A small audio captioner, trained from scratch.
Model: waveform 16khz input, encoder arch conformer, encoder norm rmsnorm, encoder layers 10, encoder width 128, decoder norm layernorm.
Training: adamw at rate 0.0023, batches of 64.
Data: trained on synthesised sound scenes: up to three everyday sounds over a background, 26041 training examples, 9.8 epochs.
Rows from block 5 of the audio encoder of a small audio captioner, named by matrix and row number. Rows with one number within an expert belong to one neuron, the router's apart. Each number is 128 + 24 x the weight over its row's rms, rounded and kept within 0 to 255. All counts start at 0.
After each expert's rows are labels from the 100 clips, of 14976, where the router gives the expert most weight on average: "peak on" is the class under the peak. Only what is clearly more common there than usual is listed. The data: synthesised sound scenes: up to three everyday sounds over a background.
# router: router (encoder.blocks.5.mlp.router.weight, 32x128), inputs 0-127
# up: expert up (encoder.blocks.5.mlp.up, 32x64x128), inputs 0-127
# down: expert down (encoder.blocks.5.mlp.down, 32x128x64, transposed), outputs 0-127

# expert 27
router.27 [135 136  95 116 129 120 150 121 135 132 129 132 175  89 142 113 148 127  96  74 132 150 141  95 104  82 141 156 150 102 135  98 122 117 150 105  93 115 110 155 159 119 113 152 128 131 109  75  70 158 153 129 121 156 142 101 146 100 114 125 120 129 172 129 139 115  92 147 136 122 153 100  60 142 153 154 105 104 157 127 122  72 118 147 131 134 132 113 139 114 163 149 134 135 147 100 136  97 121 141 128  90 116 153 142 113 134 136  84 143 120 116 137  67 118 121 133  82 139 104 146 113 137 134  98 101 159 172]
up.0 [109 114  94 133 115 161 125 115 127 137 164 128 113 141  87 139 113  63 155 112 121 162 135 164 151 134  96 130  84  65  97 127 167 119  99 144 163 123 124 117 102 143 125 122 136 105 113 140 142 140 127 137 142  87 107 119 126  79 138 124 128 119 144 136 124 106 141 167 143 112  97 131 129 124 125  98 119  98 108 133 116  82 169 114 132  83 135 216 115 117 125 118 147 163 117 112  91 124 138  96 128 126 115 129 134 134 136 135 126 101 174 103 147 110 144 128 153  92 138  78  99 127 114 101 169 136 162 113]
down.0 [113 128 149 146 100 179 129 108 180 181  45 128 128 139  91 128 110 122 128 128 109 108  88 137 178 161 129 135  84 144 127 121 138 107 125 131 123 139 128  86 118 114  77 129 179 128 108 122 148 128 101 123 133 109  69 116 128 165 128 128 130 119 127 128 130 129 131 154 128 113 136 129 115  91  78 123  95 158 109 136 114 177 130 158 152 128 138 130 104 128 154 103 128 148 148  95 123 159 127 126 142 131 118  98 128 128 145 149 150 128 158 128 112 116 146 148 143  88 101 110  82 148 127 143 173 128  99  85]
up.1 [128 128 113 128 128 128 164 128 145 135 128 129 179  85 145 105 134 129 105  83 131 147 135  65 114  95 130 147 140 119 135 106 133 105 154 119  63 128 118 158 168 126 125 169 133 131 124  87  79 150 154 145 127 157 136 114 154  94  89 129 111 135 174 128 138 122 110 137 132 123 144 114  33 153 139 137  90 115 151 151 120  68 129 147 133 146 128 116 139 127 173 155 130 127 143 122 147 126 114 154 128  87 118 176 135 130 140 138 115 132 122 128 155  78 128 128 140  97 138 115 128 127 140 128  95 113 155 159]
down.1 [131 121 103  94 119 156 127 164 101 182 148 128 171 142 136 123 132 190 124 126 119 111 140 124 126 122 127 125  95 136 128 128 107 131 179 110 149 154 128 168 136 165 128 222 160 124 122 119 118 167 123 125 104 205 119 141 183 190 123 128 100 126 161 128 147 128 118 144 127 142 128 140 126 111 135 152 151 107 123 140 134 141 128 139 126 124 135 126 129 158 119 210 128 138 172 125 129 113 128 163 128  99 115 133 128 128 128 114 113 128 114 142 124 155 130 104 132 107 115 160 133 160 153 150 103 111 119 150]
peak on: creak

# expert 30
router.30 [103 149  83 118 146 168 134 105 139 122 106 140 164 100 154  64 130 152  81 109 141 117 112  88 129 144 118  54 145  97 136 114 114  95 138 138 127 127 121 157 139 141 111 148 137 123 154 133  96 148  77 126  98 147 180 122 149  77 121 144 137 118 122 118 119 114 152  91 129 128 145 122  92 128 148 126 129 129 123 141 110  86 131 158 116 145 106 129 129 139 143 152 145 125 144 137 101 160 114 147 135 101 103  68  97  89 154 118 166 116 129 126 112 151 103 114 126 142 146 167 135 105  85 135 138  80 108 100]
up.0 [121 130 127 127 138 155 162 130 120  88 162 129 115 125 131 109 149 121 158 122 124 171 150 163 124 142 145 161 156 133 123 174 108 133 144 157 100  89 129 111 142 139 145 125 110 130 101  91 151 102 121 181 125 142 135 165 124 111 137 142  97 145  73 114 148 172  95  76 127 146 121 100 153 155  92 131 160 125 166 109 167  92 134 120 131 114 129 129 126 144 151 120 119 120 127 139 128 128 117 122 143 109 122 152  98 154 140  96  99  80  87 109 109  81 128 156 111 128 121 131 128  59 169 165 122 133 171 160]
down.0 [193 125 175 131 128 159 121 156 116  98 149 143  99  82 142 122 178 143 113 102 140 121 128 156 128 136 133 124 183 177 136 129 114 162 126 158 145 124 122 114 141 107 116 124 125 140 153 122 112 105 145  89 127 134 133 152 125  92 122 124 119 140 161 129 163 156 109 145 110 137 131 138 135 137 106 159 146 156 173  92 168 117 121 154 132 104 112 111 128  98 133 133 122  95 122 118 127 111 121 120 147 148 113 112 127 148 139  93 101 130  86 181 109  58 114 144 103  89 125 137 136  69 149 172 139 124 167 155]
up.1 [125 143  89 127 172 151 162 118 131 125 130 128 161  80 148  73 167 141 105 112 137 112 122 101 119 130 106  97 158 125 143 117 118  93 170 132 125 123 136 169 142 128  78 132 143 131 131 116  89 132  86 143 117 162 157 126 122  70 111 155 137 136 152 133 148  90 152 111 144 133 139  69 101 175 140 141 145 125 167 125 121  26 135 183 147 155 119 128 135 129 157 148 111  99 166 125 130 134 129 149 132 115 105 104 111 125 170 133 142 129 105 122 123 113 116 138 126 130 136 130 127 126 137 137 130 113 150 131]
down.1 [145 128 135  91 134 140 138 135  86 116 126 128 158 143 162 129 129 133 129 121 107 148 167 120 118 131 131 129 141 130 128 128 101 158 190 130 176 142 127 161 124 113 130 183 142 120 136 137 120 141 159 123 144 214 155 166 129 139 133 128 151 135 153 125 155 130 127 167 120 141 110 155 144 149 129 157 147 156 121 131 150 108 127 158 155 130 110 125 122 116 112 199 128 149 167 112 120 149 128 151 197 128 138  97 128 132 136 145 180 128 109 128 115 148 121  72  82 113 100 156 130 110 126  99 103 127 122 182]
peak on: frog croaking

# expert 18
router.18 [145 137 106 128 123 142 132 119 105 153 110  93 148 101 129 130 195 111 131 118 124 166 121 149 138 132 124 107 112  73 140 162 151 160 118 149 125 146  69 118 139 123 111 103 116 117 120  62 135 161 134 122 130  64 117 154 110 123 139 152 147 120 112 135 123 121 123 128 149 166 125 142 135  76 137 131 175  90  87 110 127  98 157 112 106 119 129  77 123 148  73 164 126 118 149 140 118 111 122 130 142 129 127 114 135 153 131 127  97 147 130 143 114  67 125 163 112  95 107 119 110 129 165 166 151 121 140  85]
up.0 [ 93 128  39 128 130 111 124 118 123  40 122 117 128 106 125  97 108 135 109  88 123 160 144 117 129  94 105 121 146 134 121 116 125  90 128 127 117 105 128 151 111 128 114 122 124 146  96 127 127  50 122 140 131 138 112  97  62 132 128 140 129 125 123 128  80 117 147 125 127 114 123 128  89 131 106  95  46 127 165 133 130 173 128  98 129 108 148 128 113 119 149 110 155 160 128  94  88 140 123 113 114  87 103 125 127 129 145 110 111 119 111 127 126 132 138 129 127 119 160 125 118 126 105 122 128  80 125 134]
down.0 [141 128 117 151 140 131 128 133  86  96 124 128 114 125 128 128 121 120 128 128 115 167  80 127 130 128 128 128 127 119 128 128 112  95 111 128 127 115 128  28 126 127 132  64 125 133 128 130 119 124 131 128 129 115 132 130 140 102 127 128 126 127 127 128 131 128 130 137 128 128 128 127 128 132 126 122  86 128 127  93 126 125 128 109 153 123 136 127 128 100  91  66 128 128 128 121 128 104 128 172 190 128 131 123 128 128 142 129 147 128 107 128 114 115 134 132 126 114 155   0 128 122 148 121 131 128 130 182]
up.1 [ 96 135  73 141 164 124 125 129 127  43 132 128 128 140 124  89 115 142 114  98 122 161 128 104 143  93 116  95 146 119 125 106 135  88 128 133 104  95  98 154 122 128 114 116 128 146  70 125 130  47 122 128 144 146 115  95 102 155 128 136 135 126 108 133  81 117 159 108 127  97 124 157  78 127 108  98  53 137 133 137 129 159 128 103 128 110 153 128 100 126 140 125 141 186 162 115 102 151 131 140 121 106 120 127 125 128 174 107 131 130 111 129 118 129 125 128 127 111 160 136 105 121 102 126 145  87 125 128]
down.1 [135 128  85 147 131 130 142 128  93  69 129 128 116 120 128 128 127 128 128 128  87 143  96 128 128 128 128 128 128 109 130 128 125 119 100 128 157 112 112  44 121 127 134 107 128 128 145 125 128 128 129 119 126 114 132 131 135  72 128 128 128 132 127 134 141 128 110 140 128 155 128 128 128 128 128 121  84 129 128 103 126 105 128 113 155 124 133 128 128  75 121  84 128 107 127 124 128 128 128 185 181 128 128 126 128 128 138 123 140 128  85 128  91 122 129 145 100  84 150   0 128 122 128 124 135 129 132 177]
peak on: thunder

# expert 8
router.8 [145 140 101 147 118  73 118 117 121  86 129 138  66  93 106 136 152 158 117 147 119  89 165 123 165 107 150 165 104 138 124 118 129 180 116 145 149 106 136 100 145 141  84 104 137 124 115  81 171  94 113 116 139 163 115 143 144 170 120 142 138 124 118 161 189  93 139 135 139 134 116 124 130 145 147 181 145 127 163  94 125 148 128 147 143 113 133 104 119 151 119 175 100 147 107 134 136 160 144  91 146 144 133 142 124 111 122 114 119 170 112 161 150 148  89 137 135 170 108 125 136 148  96 139 137 124 142  96]
up.0 [127 110 124 128 131 122  92 135 128 107 128  60  60 134  81 121 135 149 136 144  82  56  38  92 129  84 146 123 146 165 128 119  47 135 137 105 136 155 119  94 125 119 128 114 127 141 110 128 128 127 114 113 129 130 117 142 131  81 132 113 139 125 113 118 162 129 124 124 116 130 114  88 116 124 132 140 107 103 157  90 117 127 130 129 123 118 124 128 128  99 127 126  92  65 129 128 122 149 163 128 126 128 144 118 134 126 132 107 120 137 121 121 128 122  79 122 140 147  62 145 131 128 125 123 127 131 113  95]
down.0 [106 128 128 125 115  92 123 133  85 107 105 128 134 151 127 128  63 134  95 130 104 128 143 114 171 149 128 128 115 187 138 109 112 131  70 122 169 103 127 155 129  86 129 125 149 112 162 128 175 151 108 146 129 154 165 174 130 189 126 123 153 144 153 145 141 130 116 162 123 134 126 148 130 184 141 108 192 137 109 143 129 171 128 132 141 165 129 164  92  99 128 176 147 132 174 135 132 136 144 148 103 142 130 128 152 128 119 122 114 128 140 128 138 140 120 128 136 101 158 185 144 128 158 103 146 128 128 125]
up.1 [128 128 128  47 128 128  82 129 128 128 128  73 128 128 128 128 128 164 186 146 135 128 122 128 128  17 128 128 136 127 128 128 128 128 128 128 128 216 128 135 249 128 128 128 128 128 128 128 128 128 128 128 128 179 148 128  88 128 128 128 128  59 128 128 128 128 105 128 128 128 128 128 128 136 128 135 128 128 128 128 128 128 104  76 128 128 128 128 128  91 128 130 128  76 128 128 128 128 128  98 128 128 128 128 128 128 128 128 128 128  95 128 128 128 128 128 128  83 103 128 128 128 128 128 128 128 128 128]
down.1 [ 76 128 119 128 128  27 128 128  99  89  21 128 128 128 128 128 128 115 128 128 128 179 128 128 128 128 128 128 128 152 128 128 128 128 128 128 128 128 128 128 128 128 152 128 128 128 128 200 128 128 128  89 166 128 128 110  76 128 128 128 128 157 128 128  88 125 141 128 128 128 128  86 128 128 128 128 128 128 128 128 128 128 128 128 128 128 128 128 128 128 128 109 128 128   6 128 128 128 128 128  87 128 128 128 128 128 128 128 128 128  58 128 128 128 128 128 128 109 128  72 128 128 128  82 128 128 128 128]
peak on: fly buzzing

# expert 11
router.11 [123 135 111 139 124 124 115 112 122 120 127 145 144  79 101 141 114 116 158 215 142 133 166 118 156 125 110 140 103 124 123  87 116 129 118 143 143  86 128 103 134 138  99 110 140 121 114  86 167 114 145 129 151 132 120 128 131 193 133 139 151 137 145 150 162 130 110 142 132 167 113 167 133 124 174 193 177 139 109 140 132 143 133 117 135 113 144  88 130 160 114 116 115 164 126 142 161 141 121 111 133 149 154 129 143 143 157 132 168 144 115 131 144 147 118 167 137 170  96  92 108 144  98 193 147 113 150 107]
up.2 [134 115 124 129 147 138 149 101 128 128 125  75 180 141 128 121 143 134  88 159 128 171  89  62 122 118 128 130 121 128 134 128 122 194 126 117 220  90 125 163 127 120 115 120  99 126 128 107 128 139 144 111 102 220 137 120  83 127 124 107 113 122 128 119 198 150 128 131 108 171 131 121 132 135 143 123 128 110 155 126 126 113 104 114 113 128 125 119 153 116 137 116 126  99 123 128 128  91  75 129 120 138 122 128 140 128 127 103 128 112 120 129 128 139  99 127 128 109 128 129 129 108 169 116  86 135 122 175]
down.2 [ 63 128 122 135 128 107 128 102 129 125 165 128 124 123 128 128  70  44 115 128 128 128  92 128 131 128 128 128 119 121 126 128 127 113 125 127  63 128 128 120 108 129 124 128 128 130 128 158  99 128 149 143 128  82 110  75 115 121 128 128 150 105 112 128  82  92 128  89 128 128 128 128 126 126 129 119 127  23 109 125 143 131 128 128 120 190 142 128 120 157 124 100 128 128 128  79  75 127 128  81 132 128 128 147 128 128 128 128  94 128 155 128 151 108 128 128 172 135  97  98 113 124  77 122 126 128 145  98]
up.3 [176 108 128 139 142 152 128 104 128 128 130 107 170 128 127 132 137 130  93 173 136 183 112  63 117 125 128 125 127 128 149 121 128 190 128 123 193  81 131 149 155 122 138 120  78 128 130 128 140 150 158 124 118 157 143 125 113 106 149 117 121 128 118 113 189 181 143 132 120 197 139 123 124 138 141 122 128 129 166  99 126  94 122 105 109 128 112  83 179 132 138 108 142 112  97 144 132 101  69 144 127 141 138 130 158 137 128 128 134 119 121 128 130 135  92 136 127 126 128 112 129 116 169 139  94 144 128 182]
down.3 [ 91 128 128 154 128 101 123 103 131 128 161 128 128 101 137 128  67  55 111 128 162 128 108 128 131 103 128 124 109 125 128 128 122 117  99 111  67 129 128 112  99 131  99 112 128 148 145 177  75 128 143 134 128  90 117 100 128  96 128 128 142 115 112 128  79 128 134  99 128 128 133 128 109 128 128 128 109  28 113 128 128 128 128 121 128 194 152 128  83 143 118 114 128 128 105  83  98 128 125  98 128 134 133 155 128 128 128 141 107 128 160 126 141 121 128 126 152 129 127 105 107 124  69 116 127 136 158  63]
peak on: howling

# expert 13
router.13 [108 119  83  99 125 101 118  95 167 137  83 137 161 132 142 148  80 130 148 138 161 138 126  98 134 105 164 136 154 109 145  89 117 109 129 143 139 116 119 137 150 129 112 136 111 119 159 162 149 148  94 122 128 147 151 144  80 135 122 110 125 109  89 122 109 116 154 137 120 142 131 106 107 100 126  71 116 142  69  86 108 152 103  89 117 153 123  92 145 124 168  85 127 117  96 108 141 149 112 136 103 111 153 100 140 122 114  87 131 143 127 134 146  67 126 113 128 130 142 156 154 153 142  82 116 107  92  82]
up.0 [111 162 124 184 137 117 128 121 126  51 150 114 146  91 128 126   6 114 172 126 156 147 173 101 133  84  88 128 110 128 117 128 114 123 156 131 123 116 104 128 106 157 123 132 148 128 132 126 129 133 119 142 144  93  80  84 124  71 148 128 151 134 128 172 133 128 136 133 154 154 107  89 115 156 120 109  93 126 129 141 156 152 169 128 173 126 128 128 149 143 127  94 112 149 128 134 127 133 158 126 150 129 131 138 142 129 128 126 126 131 127 116 130 127 128 142 132 128 123 111 114 129 129 149 155  93 146 108]
down.0 [179 128 192 144 131 132 128  62  67 128 128 128 163 128 128 128 127 128 128 128 128 109 128 176 129 128 128 128 128 119 128 128 113 134  75 128 137 134 149 148  96 130 173 180 128 126 128 128 153 194 128 128 128 108 128 147 128 174 128 128 129 129 175 128 128 128 128 128 132 128 128 128 128 128 143 128 136 122 139 128 128 128 128 141 128 128 128 146 128 128 132 229 128  67  61 130 135 129 108 117 164 128 128 128 128 128 128 164 128 128 172 128 133 128 123 132 138 155 106 164  69 128 128 128 126 128  62 125]
up.1 [143  80 158 105 111 116 148 122 123 123 147 146 115 130  98 135 120 133 174 139 132 111 150 112 138 149 119 104 101 110 148 147 111 174 116 110 109 102 129 117 142 111 115 120 112 107 116 116 115 111 126  81 140 135  81  92 211 142 121  99  97 157 119 126 141 136  87 127  78 153 137 134 102  89 132 126 106 168  95 127 121 114  92 154 101 124 140 102 100 117 118 125 139 122 102 105 142 132 104 150 155  93 130  70 103 118 133 122 121 157  66 160 139 126 100 131 109 129  78 120 130  97 163  82 135 128 100 135]
down.1 [186 129 152 131 145 134 135 169 122 101 103 118  93 150 137 128 143 127 128 103 154 135 160 122 118 124 138 128 135 154 136 132 138  88 157 133  72 127  89 113 122  93 146 102 163 128 136 112  60 115 148 148 137 139 124 171 177 118 130 141 125 133 131 130 109 127 112 138 126 107 138 107 129 151  78 139 125 176 141 137 171 132 138 112 131 148 175 140 136 139  58 196 124 138 208 171 143 128 128 122 145 127 110 141 128 127 145 158 108 124 109 116 151 116 129 136 124 119 102 119  87 110 149 126 152 129 123 162]
peak on: siren; barking

# expert 14
router.14 [125 124  94 120 136 165 100 140  66  83 138 114 107 117 156 126 103 142 139 135 136 108 109 128 119 125 127  99 121 153 117  77 119 130  84 114 113 109 101 112 139 112 155 138 132 104 136 101 140 147 103 103  93 167 130 108 139  97  90  88  99 139 144 115 146 148 138 145 102  94 152 106  93 115 101  97 107 128 134 165 147 151 133 136 144 134 118  99 106 137  92 167  77 119 153 135 116 105 136 125  72 113  86 128 111 121 112 152  97  96  83 128 107  71 141  89 137  85 119 138 148 160 142  89 143 127 130 127]
up.0 [132 114 106 159 157 109 131 140 128 129 120  91  79 136 122 131 128 129 153 128 152 107  99 120  98  97 137 134 100  88 145 156 105 156 154 121 153 189 175  96 136 126 110  46 114 153  97 133 124 115 119 129 141 126  99 135  71 124 129  74 125 122 108 118 144 115 138 117 127 170 109 131 159 126 138 162 192  91 116  88 125 107 103 145 102 108 128 127 150 134 127 109  96 143 126 100 137 172 126 117 125 142 167 125 139 123 124 107 124 147 120 104 118 127 107 135 101 155 107 116 127 180 133 115  79 113 134 102]
down.0 [113 128 124 103 128  83 141 122 103 186 110 129 143 144 117 125 131 126  97 131 109 126 141 117 115 137 126 134 128  93 129 130 131 127 173 108 105 121 128 155 128 158 113 121 119 141 152 141  73 104 130 108 114 117 206 188 165 115 128 126 127 135 101 129 128 134 126 108 124 140 125 130 132 146 120 149 140  78 123 106  68  96 128 159 156 128 112 134 100 148  70 159 128 122 116 115 133 156 141 152  82 180 117 121 126 128 125 122 164 128 121 155 139 195 136 111  96 180 140 136 126 131 108  72  91 121 115 108]
up.1 [128 128 119 126 123 130 148  91 125 105 116 129 130 128 138 127 145 140 109 128 128 129 128 116 111 131 134 190  69 122 130 134 140  96 132 114 121 128 117 128 134 128 144 129 107 128 133 132  94  99 108  92 140 127 147 108 114 146 176 128 164 116  88 127 112 128 137  77 109 120 133 169 182 132 105 136 143 120 128 109 128 128 110 128 165 133 128 124 159 128  57 114 202 122 125 127 120 143 113 111 128 142 104 107 130 103 115 117 108  64 103 121  76 152 109 140 128 184 137 158 152  53  65 129 108 115 126 126]
down.1 [ 83 128 128  85 189 103 123 130 157 124  87 142 165 119 130 128 148 115 124 128  90 138 132 126 128 135 128 145 124 108 128 128 160 114 180 120  86 128 128 188 147 152 121 124  94 130 135 128  87 156 127 129 123 192 182 148 129 148 107 128  76 131  77 128 126 128 128 121 116  82 127 134 127 132 109 186 116 114 156 126 131 107 128 128 141 125 100 131  98 126 129 180 128 139 130  99 153 155 133 187 116 123 127 117 128 128 127 118 103 128 107 179 139 101 128  95 130 117 182 146 131 125 126  71 123 128 122 130]
peak on: whistle

# expert 19
router.19 [132 147 153 144 126 132 153  78 135 160 136 115 122 156 121 129 100 117 103  94  87 104  62 118 105 137  77 101 116 149 109 169 138 108 127 112 117 111 115 135  62 115 122 139 118 148 154 161 129  86 138 110 133  85 127 148 129  99 154  98 109 147 145 129  90 170 142 120 123 129 117 115 117 120  84  92  84 131 142 121 120 135 125 112 147 126 160 130 141 100 121  98 181 102  94 162  99 108  94 102 115 134 102 154 130 125  82 143 114 135 157 123 134 155 141  98 131 117 116 146 102  91 160 104 128 152  95 114]
up.2 [128 164 157 162 142 151 167  65 153 169 150 128 123 148 122 140 125  70 136  78 123 128  95 138 131 142  84 146 127 151 111 143 165 120 118 132 136 127 132 136  86 130 132 145 128 154 141 149 157 122 162 127 162  96 124 155 135 123 176 124 139 175 160 161 119 165 160 141 148 132 101 136 121 129  85  98 101 142 143 124 122 131 142 140 154 120 159 137 132 105 146 100 160 127 123 159 117 131 112 125 118 134 123 204 169 177 111 144 107 118 154 119 160 137 161 125 140 126 128 125 102 120 184 128 151 153 130 126]
down.2 [165 128 177  92  96  73 128 170  68 120 120 128 172 207 126 128  86 174 128 131 117 120 121 128 123 128 127 138 107 144 128 128 103 140 177 122 156 141 131 148 111 128 134 159 134  85 142 164 131 129 150 118 129 114 155 127 147 187 131 128 116 117 178 125 156 129 115 122 128 132 127 129 142 123 104 125 118 122  96 130 143 162 128 141 160 125 126 129 132 113 147 137 128  96 117 131 113 142 123 137 119 174 127 128 128 126 115 127 142 128 139 136 107 216 128  78 153 117  90 180 123 141 133 138  84 125 122 145]
up.3 [112 122 128 125 127  90 101 175  95  90 187 164 135  95 128  92  95 127 151 134 132 153 165 127  65 101 128 131 129 129 114 107 128 106 100 136 111  69 122 115 157 125 133 134 132 102 127  79  88  86 137 165 125 182 113  85 155 104  95 129 128 147 134 132 145 140 109 141 130 106 131 111 125 134 132 128 137 154 127 124 145  84 130 108 128 128 116 120 118 147 163 128 107 190 139 127 152 158 134 106 101 116 144 124 138 131  94 136 118 133 113 145 128  83 128  95 142  91 115 161 146 127 137 139 136 146 195 148]
down.3 [110 128  85 125 141 130  95 115  82 126 139 123 177 100 139 122  92 112 120 129 121 119 136 124 126 164 140 122 160 141 130 120  73 149 128 111 106 148 122 141 119 141 119 131 122 163 130 106 183 144  63 115  75 127 131 141 169 155 127 113 141 102 102 119 152 142  99 132 116 128 113 169 115 146 151 151 146 129 126 123 122 137 128 113  75 107 128 109 162 164 174 185 126 119 190 128 136 110 128 178 159 121 122 110 124 133 121 123 174 128 154 145 159 108 118 115 112 164 124 162 146 165 128 122 126 102 122  75]
peak on: coin spinning